Rows from block 9 of the encoder of a small segmentation model, named by matrix and row number. Rows with one number within an expert belong to one neuron, the router's apart. Each number is 50 + 10 x the weight over its row's rms, rounded and kept within 0 to 99. All counts start at 0.
Before each expert's rows are labels from the 100 images, of 14848, where the router gives the expert most weight on average: "responds to" is what is common among them; "lies over" is the class under the peak. Only what is clearly more common there than usual is listed. The data: small charts drawn from random numbers.
# router: router (encoder.blocks.9.mlp.router.weight, 32x160, trained with AdamW), inputs 0-79
# up: expert up (encoder.blocks.9.mlp.up, 32x32x160), inputs 0-79
# down: expert down (encoder.blocks.9.mlp.down, 32x160x32, transposed), outputs 0-79

# expert 1
responds to: pie chart
lies over: data marks
router.1:62 47 28 54 37 55 47 57 47 49 38 62 49 48 42 46 49 34 32 41 46 35 72 39 47 45 52 46 58 57 41 29 46 62 34 54 39 77 38 43 48 47 41 52 47 54 50 52 47 54 72 57 49 51 50 58 52 43 42 51 52 50 46 45 34 41 49 67 46 80 47 44 42 51 78 36 52 56 74 57
up.0:38 53 60 63 63 32 51 46 50 52 50 62 45 45 66 63 60 52 68 61 58 42 38 52 65 45 68 58 41 61 69 69 50 53 52 51 59 45 57 58 57 69 48 40 67 41 66 51 59 62 38 34 64 53 58 45 37 54 49 69 51 45 48 61 44 58 45 55 37 35 45 39 41 61 43 40 51 52 39 30
down.0:49 63 76 64 58 54 43 64 43 48 30 64 40 47 49 65 55 50 47 37 47 36 52 39 56 45 46 57 73 40 51 48 43 52 33 57 45 32 60 44 52 61 44 53 66 32 36 52 31 58 43 32 56 70 41 59 48 58 41 59 47 51 49 65 47 59 43 39 58 55 30 55 34 55 58 36 48 61 54 32

# expert 13
responds to: items: seven; trend: dip in the middle; bar chart; stacked bars
lies over: data marks
router.13:58 52 62 59 62 52 47 59 52 48 44 56 52 53 31 47 40 40 50 52 36 64 35 46 57 46 46 45 40 38 54 42 51 56 56 59 57 50 46 36 37 42 54 47 37 33 59 60 70 47 59 48 37 49 50 53 55 47 62 32 47 37 58 49 44 49 37 51 38 34 66 62 49 59 52 44 48 48 49 56
up.0:48 51 42 51 50 54 36 65 51 54 47 65 71 50 49 46 39 49 48 46 45 37 51 46 54 42 60 42 64 48 51 52 65 58 49 52 46 57 52 42 49 59 62 48 50 38 44 50 49 64 47 50 60 32 33 67 68 49 53 57 65 45 42 46 63 39 70 36 38 43 43 35 61 47 46 68 46 69 59 48
down.0:57 35 48 44 64 54 43 47 59 46 47 39 58 52 40 47 54 62 39 55 61 73 45 40 53 56 63 42 30 61 67 44 48 33 68 28 48 52 69 57 44 47 41 60 54 59 60 48 40 46 43 28 67 61 40 39 47 32 57 44 28 49 55 52 39 31 46 73 51 67 42 55 43 60 50 36 59 53 44 45

# expert 31
responds to: dark theme; items: seven; bar chart; stacked bars
lies over: data marks
router.31:47 38 40 34 53 44 47 35 59 47 57 47 49 59 40 43 54 70 60 51 60 44 47 42 40 39 48 60 38 48 42 59 59 52 48 39 48 39 44 62 70 56 67 37 55 59 46 41 42 70 48 55 61 47 57 22 38 67 54 70 48 57 32 45 49 47 54 51 61 46 46 61 51 48 35 60 56 50 45 43
up.0:47 46 39 35 63 31 41 49 45 52 37 52 47 50 56 61 51 61 46 38 49 35 31 53 63 59 40 47 54 48 47 65 51 60 51 60 52 37 56 30 67 58 38 62 66 57 36 57 35 58 64 52 52 51 55 40 42 58 51 54 66 42 40 41 56 45 40 47 27 57 28 46 65 46 55 71 52 47 45 44
down.0:46 43 60 46 52 69 65 58 45 51 42 55 54 41 44 51 51 59 57 57 41 65 68 50 43 43 53 62 40 42 51 49 72 45 54 33 41 56 43 56 54 48 44 65 55 46 62 62 50 53 53 59 46 49 39 46 69 51 41 45 45 49 61 47 54 51 38 51 50 39 57 59 56 60 57 43 33 67 63 32

# expert 24
responds to: dark theme; pie chart; histogram
lies over: data marks
router.24:51 56 38 35 46 25 51 52 43 54 58 53 63 50 55 58 54 67 59 42 58 61 30 62 39 34 49 66 65 38 37 73 53 56 37 40 49 38 50 52 50 49 58 29 58 45 36 48 41 61 40 55 63 50 45 52 61 62 65 61 59 56 46 51 47 46 47 33 64 41 61 58 58 37 59 55 54 54 44 54
up.0:34 55 52 52 48 47 59 57 37 41 41 57 64 47 50 57 46 73 60 42 46 50 37 47 50 56 52 54 44 38 57 59 63 42 56 42 52 60 50 66 63 61 52 56 59 48 45 47 54 45 39 45 54 42 53 69 47 46 47 60 51 52 48 64 63 35 46 45 39 68 49 72 48 17 48 59 49 60 56 66
down.0:42 41 69 50 46 56 36 46 34 44 47 65 37 48 53 43 65 54 45 39 28 34 44 56 55 51 42 59 51 56 57 48 51 60 42 60 39 42 41 56 60 68 43 39 52 62 55 48 57 49 56 58 57 48 47 74 62 62 49 35 37 61 58 62 46 65 38 60 60 52 59 35 53 48 31 51 45 33 62 46